{"crop_scale_min": 1, "horizontal_flip": false, "moe": "soft", "expert_mlp_ratio": 1, "depths": [2, 5, 2], "num_labels": 14, "optimizer": "muon", "epochs": 12.7, "final_lr_fraction": 0.1, "weight_decay": 0.03, "adamw_weight_decay_other_params": 0}
Rows from block 6 of a small multi-label image tagger, named by matrix and row number. Rows with one number within an expert belong to one neuron, the router's apart. Each number is 500 + 25 x the weight over its row's rms, rounded and kept within 0 to 999. All counts start at 0. Numbers have three digits each. After the name is the row's rms in percent of the matrix's.
Before each expert's rows are labels from the 100 images, of 14976, where the router gives the expert most weight on average: "top examples" is what is common among them. Only what is clearly more common there than usual is listed. The data: coloured fractals of 300 iterated function systems on busy backdrops. In brackets: how many of the 100, against the usual share in percent.
# router: slot weights (model.blocks.6.mlp.router.weight, 8x128, trained with AdamW), inputs 0-127
# gate: expert gate (model.blocks.6.mlp.gate, 8x128x128), inputs 0-127
# up: expert up (model.blocks.6.mlp.up, 8x128x128), inputs 0-127
# down: expert down (model.blocks.6.mlp.down, 8x128x128, transposed), outputs 0-127

# expert 7
top examples: yellow (25 vs 8.2)
router.7 088:492510533488526492522480500497495470492474489467524517518490454497472471579522537481507493474487461491485501507526480516480520477523495462490472506562486533553468552527500536458479484510512475483480531508548503513524501483453540491480537511523523488506479483481516462487496507494534495511468468489499516491461491518540478477474495516541509493499500510506547522470490458470456493522505
gate.0 072:496490517521511481434505470456540481464506523499498495491522513479481508471461537496513519490492472495492515514514509511555471494524505483491497499570493502481531511470512495502482537477567473545489476492500470517542508477489512495493477498476524502488544530503529497508506462509490537512564495492524547523509507448485502532463528460493513478484471511540513501469513475500518526549482
up.0 082:530496489498505522474518471516526484421549505510491527503509506479503490497476459504519506499472490496426502508476479514521489504534510468490507461548505487480539484512469537486470513522523520508548498510518513501497497478518479490480504500510547470435487491505539449467506486505515479505570493512513486507486508451507477484514519480509522454502496506521482448501495496562479514528476
down.0 074:469480505467495544493502483517479498487557480502446484519519496448488496508476506504501502487504506506488526444500566507517472498536508507508509521502505488503469481506468558466495563520515512524529518467505509463513479530531511520496487479490470476524554480539461462464483504531507476485517541509485490435497487489525480504496498490489490467509467534496501514520535483523541544485494

# expert 6
top examples: orange (99 vs 8.4)
router.6 093:527485499529503499507541465465479512532508499464466519488484539503530511521461530453502486519516503498488505512512516452501470527526500476490545550516495490500516513516505516542499477525496475520517535460493525529493457483480506479483460499438515526482550460511504466466495499512486456492500522430510456517509479534514534500489545514489492485520490493486462493514468510466461519533497
gate.5 108:563498493522517485477509483498505522489514495440524466460516494530455520467487498516531514490508495519479476500473443491493559490534494515470509446514446511523555487472514485471500480472484502499495479473515550528557481497503483501496484496527499525466495500528493457533499557507519485503532491516497514484487481475496495530507484539478502500502522524459489479494457523538508539470508
up.5 100:451463512468491466506489478508516498522473461538478481507464512509526475501516507466463495509506492514528547505524530510463461523512499482534500523482546519510481510536518527523476505478523511516481510519501443507446517502478528480507442517507484485523554482474497529477479452492521548492522491523547486554499533484483470480475507480529498479495462515515524514487535467476501469512488
down.5 108:477521543522503513482506470429527504528524488478492489456491519508508513515481497518467528506506475493494507497479491520506539506505519484507472515470520509472490549502477467509523497460467507486479489509487477467454498539569508544541459548460491479501486500489522491522500514486530436540489514543481533518522496502509537486490535471463489508513469474511498525474498516533521500456469

# expert 1
top examples: green (39 vs 8.3)
router.1 101:483498490497505560460467501502504498522484496478474496456528478514488482484501555493492526539471476533484477491496487521480500520532516491500510447534495451526494499463542560531515482544520508493527504482494500508483535530534500509472475533474479471528481521509484459485501496489547526517461509499495531470450482541477474512481490472499521521466515496471511463512442539516491509471498
gate.0 097:457502473518532482520503498488512478471496466522507497517474519490537497462549512510517534468488524520497494485498512506471507469466515467466481497508512474466520507491531485486517492528507547475487540473507483527500515465539482475467526516498484485537519444521514507485491540493531496491486497499500517531550531488551442464505498453493454511495451501543529501518513533491538547534511
up.0 104:508497520476483480542487517498501531478527488494535462502477527488522504536489473516504492512489500520502512501526465531451502476483536502489453518531506503495479481502471541499509566524514486481502451509509476480493487470495511508503492475493541523476478524507496480517490506517500499474519483512466543444501582479473465528427530498482533526450492517506514493480532465527519461527489
down.0 096:458485471555541492455503499520510476485490530520516513482494517505510468470485546523510481481520496493517541475474528511500493498518509522506497464468468501484507498462475524478507507549507524516501511491485474547514508481480498468501490540526484505470469474464478518514496543488471573490515526511552509532493519511524520520504497447527460501509498481495494483539448437488492480549511

# expert 3
top examples: sparse (85 vs 29.8); grey (74 vs 8.5)
router.3 107:481484469479473455480508563494477492533536496497464492484477540488492489503483492497555492518488513518551474493480519524465472489531456510505504540510527500502549544467421485454500499503499480463510501538487508529530509475492527494495516508507510484523524499489512518472486483472484491545501485531508499499458476533536531501480539527542548491541489511500511498466539503491486493479485
gate.5 090:500505524467496534486521485530492450535464520506544484515532498527529486474460474495454483496467499462471496507507491456463503501523489488486496493494509480536513506491500549496483474459507506503481472494492463527449441513449501469516471469480509494495485512510477492505481498541526520513517490465501502472497476539536520504490490450530465508471505486438509518444492494496434502509505
up.5 099:522510535502530519494547532496460473476498528476531473485473478531518498463526486482461491497504522500506441485495523515494498473485534531500482500497432504488474492460520515479494470483506448518492505462483505524526505488538529543492502536485500495521515503526555456456511487447483481481519521548526579510505481520510515491495511499513533508518497483482507523460482503535509520478493
down.5 092:507526482481499475559518528487506485493544523464503469527487457519500490514524469527513557556515491496488510500491515514493530467484503489458488525419441520495513552523503467485504456518506524512514498504476484538515470510525506507504506499484507496496496516551510550513464513520484511511486480496528466519489510508502475496535473452483457525557498449486480493488483498515496499472501